Weights of a small audio embedding model.
Training: muon at rate 0.0035, 10100 steps.
Rows from block 2 of a small audio embedding model, named by matrix and row number. Rows with one number belong to one neuron. Each number is 50 + 12 x the weight over its row's rms, rounded and kept within 0 to 99. All counts start at 0.
After each neuron's rows are labels from the 100 clips, of 14848, where the neuron reaches its largest size: "band" is the frequency band that holds the peak. Only what is clearly more common there than usual is listed. The data: two synthetic voices taking turns or overlapping, over music, noise or silence. In brackets: how many of the 100, against the usual share in percent.
# u: gMLP up (value half) (model.blocks.2.mixer.u.weight, 384x256), inputs 104-155
# v: gMLP up (gate half) (model.blocks.2.mixer.v.weight, 384x256), inputs 104-155
# out: gMLP down (model.blocks.2.mixer.out.weight, 256x384, transposed), outputs 104-155

u.220:19 64 46 45 56 61 50 53 38 49 32 47 47 23 48 58 67 39 55 41 38 50 44 41 42 42 50 54 52 35 50 52 52 68 57 47 73 58 40 57 53 54 23 45 47 41 64 38 48 68 53 58
v.220:53 38 60 60 73 27 43 48 36 38 68 36 53 45 67 43 70 34 63 43 42 43 46 48 44 54 58 30 56 64 60 57 62 49 37 52 57 58 72 56 59 66 60 58 57 46 36 32 51 47 27 31
out.220:24 48 66 49 58 60 51 46 43 50 34 65 22 51 59 60 54 54 43 34 70 66 65 41 53 42 28 66 61 56 55 60 42 47 34 47 55 58 46 65 57 47 44 41 28 59 34 43 62 71 45 55
band: 250 to 500 Hz (98 vs 25)

u.109:49 45 78 49 38 50 61 51 41 55 63 66 41 58 69 35 56 37 59 39 71 69 55 60 53 48 55 82 45 33 47 63 54 50 36 49 43 38 51 44 57 49 57 62 46 59 43 53 54 61 70 63
v.109:45 39 57 63 48 52 59 50 56 38 49 56 39 51 60 42 29 53 69 52 47 64 35 50 41 64 61 70 48 60 57 52 38 43 41 35 41 59 50 39 62 50 63 36 48 43 45 52 28 29 49 45
out.109:54 32 39 41 46 42 48 39 41 49 66 52 48 50 54 64 73 61 35 47 65 40 54 45 73 73 42 48 67 37 63 51 51 34 76 56 54 40 63 51 55 67 62 43 55 55 64 47 67 40 29 60
band: 4000 to 8000 Hz (92 vs 25)

u.241:36 67 28 47 38 46 50 41 90 53 42 59 29 67 34 56 57 45 34 44 51 68 49 43 48 42 28 50 58 63 66 70 37 48 47 43 63 50 75 43 22 36 49 29 48 42 54 60 37 61 54 45
v.241:41 65 72 38 62 46 51 42 55 26 58 44 49 47 51 48 32 50 42 51 54 34 51 68 40 46 35 39 39 35 41 59 50 66 56 54 54 58 42 44 35 20 62 45 45 51 50 62 61 59 50 58
out.241:31 64 49 46 54 59 61 53 28 55 47 57 49 32 69 62 48 55 56 42 49 55 54 35 45 66 41 50 48 33 67 56 55 40 67 43 32 62 71 51 72 59 43 74 56 38 46 34 60 58 54 57
band: 1000 to 2000 Hz (52 vs 25)

u.331:43 51 44 38 51 42 30 47 67 62 45 30 56 25 26 57 49 17 62 22 34 47 44 68 34 39 56 48 45 33 54 55 37 44 40 72 52 26 53 50 65 53 54 56 74 60 66 75 59 60 39 46
v.331:36 65 55 45 50 48 34 66 45 58 60 62 58 63 43 65 45 50 47 53 59 48 66 28 49 34 43 57 55 73 67 63 39 44 50 52 79 42 49 66 44 38 57 34 43 55 56 51 39 60 54 52
out.331:44 31 38 40 62 48 52 48 51 53 55 57 45 34 38 42 63 72 51 48 65 60 22 54 44 42 43 56 69 39 53 54 46 42 56 55 30 42 49 63 64 37 32 41 56 44 46 43 53 51 48 43
band: 250 to 500 Hz (99 vs 25)

u.259:72 41 57 63 66 19 54 48 79 41 35 55 49 45 52 62 68 52 48 41 68 37 22 49 51 65 50 25 57 58 49 31 55 23 58 61 46 32 58 68 48 46 55 58 43 51 51 49 46 40 62 50
v.259:67 52 29 47 52 51 43 50 42 32 52 66 57 46 35 58 21 54 56 55 50 49 70 44 54 62 35 52 46 37 54 21 35 50 44 46 45 65 62 51 57 50 54 48 55 43 48 41 43 26 34 88
out.259:40 29 51 61 46 41 37 41 24 46 51 57 44 46 46 47 49 48 35 46 39 48 62 72 50 34 65 59 64 63 63 42 28 42 68 47 30 60 67 43 61 65 31 60 58 63 74 46 49 51 50 53
band: 250 to 500 Hz (94 vs 25)

u.18:56 58 33 35 67 44 64 58 56 41 56 40 45 43 52 48 56 60 52 56 52 63 49 74 64 39 56 37 42 51 23 36 45 45 39 55 55 34 37 24 48 49 47 43 54 45 37 47 24 69 71 38
v.18:37 54 75 52 47 39 61 53 53 55 38 48 38 34 56 46 54 73 62 33 57 38 64 46 71 37 68 53 77 58 31 42 52 54 68 29 38 37 28 42 48 77 64 83 34 70 61 47 46 37 62 57
out.18:33 50 51 63 45 55 63 42 54 41 56 57 65 52 50 43 57 60 54 66 33 64 61 56 61 56 59 45 39 49 51 58 67 58 60 45 47 61 39 58 45 46 37 41 46 39 48 26 58 51 63 68
band: 1000 to 2000 Hz (60 vs 25)

u.140:42 49 64 58 62 61 56 57 54 55 51 37 52 45 44 49 61 51 30 42 48 51 52 32 43 26 61 44 77 45 41 56 67 49 37 63 33 50 63 27 46 38 17 31 39 37 53 38 59 53 48 76
v.140:55 39 56 58 30 56 72 58 50 23 34 57 38 36 64 46 71 57 23 45 42 50 41 34 44 58 56 62 54 59 50 36 65 51 63 56 57 50 41 46 28 46 44 68 36 54 44 58 49 55 43 28
out.140:53 53 44 52 42 62 41 60 41 56 39 45 39 54 54 58 27 66 39 45 63 49 56 72 52 57 62 32 43 35 53 41 45 56 56 35 54 43 36 57 48 45 62 40 47 46 31 54 56 30 62 55
band: 4000 to 8000 Hz (67 vs 25)

u.132:59 51 19 51 66 40 45 52 48 32 70 48 69 64 33 59 56 32 35 56 52 47 59 44 49 25 46 58 52 41 38 42 55 66 38 52 41 59 56 51 52 41 68 64 45 50 31 58 51 34 47 69
v.132:54 37 50 41 60 42 54 54 42 24 60 44 58 58 68 46 46 60 39 60 51 47 57 61 37 76 25 47 52 48 51 50 54 31 55 53 61 46 27 74 60 35 65 67 40 56 37 59 55 53 30 74
out.132:71 67 47 28 56 53 21 55 49 40 39 60 41 51 47 58 28 23 50 37 61 45 53 49 54 33 53 41 62 61 37 60 41 33 54 51 48 45 60 55 42 44 57 69 27 56 68 66 40 52 41 45
band: 4000 to 8000 Hz (57 vs 25)

u.70:51 49 47 43 59 48 49 58 43 47 41 60 22 64 60 36 58 44 57 39 45 58 56 40 51 55 30 28 36 53 40 51 60 42 55 52 41 61 21 27 64 62 57 54 51 52 45 58 63 54 48 69
v.70:58 44 55 63 40 70 49 51 41 67 49 35 47 52 39 37 35 30 34 37 47 56 56 34 39 42 54 50 45 58 63 50 35 55 62 58 61 50 43 32 56 50 27 47 60 56 49 58 64 42 24 29
out.70:51 46 60 39 58 45 58 61 45 40 57 41 73 56 37 52 42 46 47 38 59 53 49 62 43 48 45 62 71 83 59 40 36 48 49 40 62 63 33 46 54 48 48 28 44 38 56 43 33 39 47 56
band: 1000 to 2000 Hz (75 vs 25)

u.47:43 59 25 38 37 55 41 48 47 63 52 46 41 39 53 65 48 48 54 28 56 41 58 39 23 56 61 44 53 53 51 50 46 35 18 60 44 37 36 57 68 30 59 73 46 50 64 55 58 47 51 35
v.47:52 62 38 27 64 76 31 63 43 28 47 72 45 63 47 73 61 55 39 71 46 46 47 51 64 51 33 57 68 33 74 63 64 48 73 40 32 37 63 47 60 54 49 50 46 37 45 52 55 44 58 48
out.47:66 53 61 44 44 47 69 47 50 31 35 47 53 34 41 52 63 61 65 59 45 61 20 32 48 28 18 72 60 19 51 39 56 52 31 58 46 50 55 45 60 40 22 46 53 61 52 62 27 47 47 30
band: 4000 to 8000 Hz (76 vs 25)

u.59:56 64 61 49 51 63 45 57 34 38 69 85 51 58 31 35 37 30 40 40 36 78 64 41 41 53 58 51 20 42 51 41 46 50 57 54 74 40 45 36 54 46 40 42 40 40 38 62 57 47 62 60
v.59:52 52 21 59 42 56 67 57 38 37 54 53 56 56 63 45 62 43 37 51 50 58 64 49 56 40 61 41 69 48 38 53 33 15 51 76 54 47 48 55 37 58 50 43 40 64 46 31 44 48 48 53
out.59:61 58 49 42 45 42 75 38 61 50 48 49 70 74 73 54 38 45 54 64 64 36 61 44 69 68 68 63 40 73 32 41 65 48 47 44 35 44 65 44 48 35 61 61 50 43 52 63 63 39 33 55
band: 250 to 500 Hz (81 vs 25)

u.205:40 44 35 47 43 32 50 47 43 62 52 44 38 39 48 32 40 36 52 25 37 44 58 54 50 55 55 45 51 50 62 53 63 36 41 33 76 62 54 63 69 44 59 54 51 42 60 42 55 56 66 36
v.205:63 72 50 59 35 33 60 49 56 41 34 49 57 34 56 47 50 47 40 53 55 27 53 39 47 49 49 42 40 56 58 54 39 48 47 34 48 31 66 55 51 71 56 66 44 55 83 45 66 51 47 31
out.205:64 42 53 68 46 67 44 43 46 48 40 56 71 40 43 25 54 72 64 76 35 53 67 31 68 61 35 39 37 49 56 45 43 57 56 50 75 54 44 22 57 43 50 49 73 46 48 56 35 47 35 45
band: 250 to 500 Hz (100 vs 25)

u.309:20 45 47 26 49 42 40 38 60 43 57 51 31 45 60 55 41 51 39 61 62 56 56 40 47 61 38 30 43 64 48 60 62 67 51 57 72 52 45 51 28 32 67 37 46 36 59 22 44 63 49 47
v.309:64 35 38 52 40 23 40 31 58 60 52 58 43 57 65 61 57 50 58 47 16 45 32 63 49 43 41 57 44 61 52 57 46 48 40 46 42 41 45 71 43 40 36 38 60 43 51 83 45 59 65 43
out.309:68 38 60 49 71 53 45 48 53 64 51 46 50 76 51 23 56 57 33 53 45 66 50 53 41 46 64 36 60 46 38 39 67 66 26 44 46 46 41 57 68 43 54 44 63 64 58 62 54 66 66 62
band: 1000 to 2000 Hz (53 vs 25)

u.80:50 60 19 32 30 43 55 30 56 69 52 45 34 28 47 42 55 61 61 42 39 61 52 36 58 43 56 56 52 49 55 64 34 29 43 44 59 33 63 49 49 59 41 47 33 61 48 69 52 48 58 39
v.80:53 68 65 67 39 57 36 60 47 35 42 63 45 55 53 50 51 43 46 44 46 54 59 78 45 47 50 49 43 61 69 61 61 61 59 45 46 72 58 46 64 38 73 40 41 46 48 28 48 53 62 56
out.80:57 55 44 53 47 41 52 68 66 53 79 44 56 48 35 53 33 45 46 65 59 64 43 52 63 71 49 63 54 44 51 53 33 64 34 39 63 50 55 53 45 51 39 60 57 36 71 36 43 30 49 37
band: 250 to 500 Hz (51 vs 25)

u.227:72 72 48 68 43 41 54 43 45 52 64 68 50 43 54 36 55 54 59 50 51 40 49 49 32 55 71 48 49 47 53 74 45 52 31 63 41 45 19 51 56 40 59 37 46 51 37 37 55 54 37 40
v.227:53 68 45 49 53 46 63 60 60 52 60 58 53 74 50 48 45 36 85 47 32 47 26 46 39 58 49 49 60 44 58 45 45 59 38 52 46 56 49 35 41 37 61 32 48 34 41 42 56 59 55 33
out.227:51 74 72 39 42 63 80 46 34 42 42 67 61 46 69 48 49 36 53 51 47 47 44 62 43 38 69 43 38 34 35 28 30 61 38 46 62 45 79 38 67 56 52 33 43 45 40 45 26 55 36 63
band: 4000 to 8000 Hz (50 vs 25)

u.20:72 30 56 55 42 43 54 36 53 61 32 44 50 67 50 54 63 59 57 32 42 39 48 55 49 57 49 78 50 49 44 39 50 76 36 52 41 66 45 46 47 44 58 46 55 51 38 56 40 45 64 71
v.20:72 52 24 52 21 43 52 53 50 67 42 41 60 63 25 39 50 65 45 32 47 58 37 60 43 51 60 91 56 50 40 57 52 41 48 60 47 50 43 47 53 67 54 50 54 65 60 42 44 30 52 54
out.20:58 70 72 58 41 66 60 50 50 53 33 34 71 60 59 52 34 44 46 62 58 54 56 48 49 32 38 40 44 68 69 46 59 53 59 68 56 47 48 66 28 58 52 63 51 56 48 44 62 48 42 38
band: 4000 to 8000 Hz (54 vs 25)

u.212:51 65 42 59 45 29 63 41 60 62 46 44 66 63 50 54 35 58 57 63 47 48 30 45 60 35 43 52 19 63 34 56 27 47 49 57 39 44 38 84 57 53 36 63 48 44 51 68 53 87 38 59
v.212:32 49 54 55 47 63 26 43 30 69 49 61 61 43 36 43 49 68 20 39 64 69 34 45 51 50 63 40 52 60 47 48 56 56 62 27 50 31 43 42 45 54 53 53 55 47 59 33 54 41 44 34
out.212:73 51 56 67 39 58 36 60 45 39 59 59 36 51 69 50 56 28 34 36 54 44 61 42 60 55 47 42 62 53 60 29 28 60 77 47 77 57 47 30 64 45 59 52 43 51 52 58 28 30 38 56
band: 250 to 500 Hz (64 vs 25)

u.97:57 39 65 45 43 71 57 50 44 68 60 33 37 64 45 37 62 41 22 52 68 67 54 45 48 40 41 50 39 60 61 42 54 62 43 53 40 21 54 70 46 48 42 74 52 42 64 52 47 59 59 37
v.97:51 49 47 64 46 51 23 36 44 33 53 59 29 49 46 28 53 41 32 62 36 64 38 51 56 64 50 45 33 74 44 52 41 70 57 54 51 55 55 55 61 44 51 49 68 38 51 51 68 43 50 40
out.97:51 56 73 59 39 57 54 57 58 46 65 41 47 42 76 45 55 25 53 49 49 65 45 66 61 63 37 35 32 46 54 69 52 58 55 39 69 40 45 38 56 45 45 55 46 40 50 76 48 54 54 49
band: 250 to 500 Hz (61 vs 25)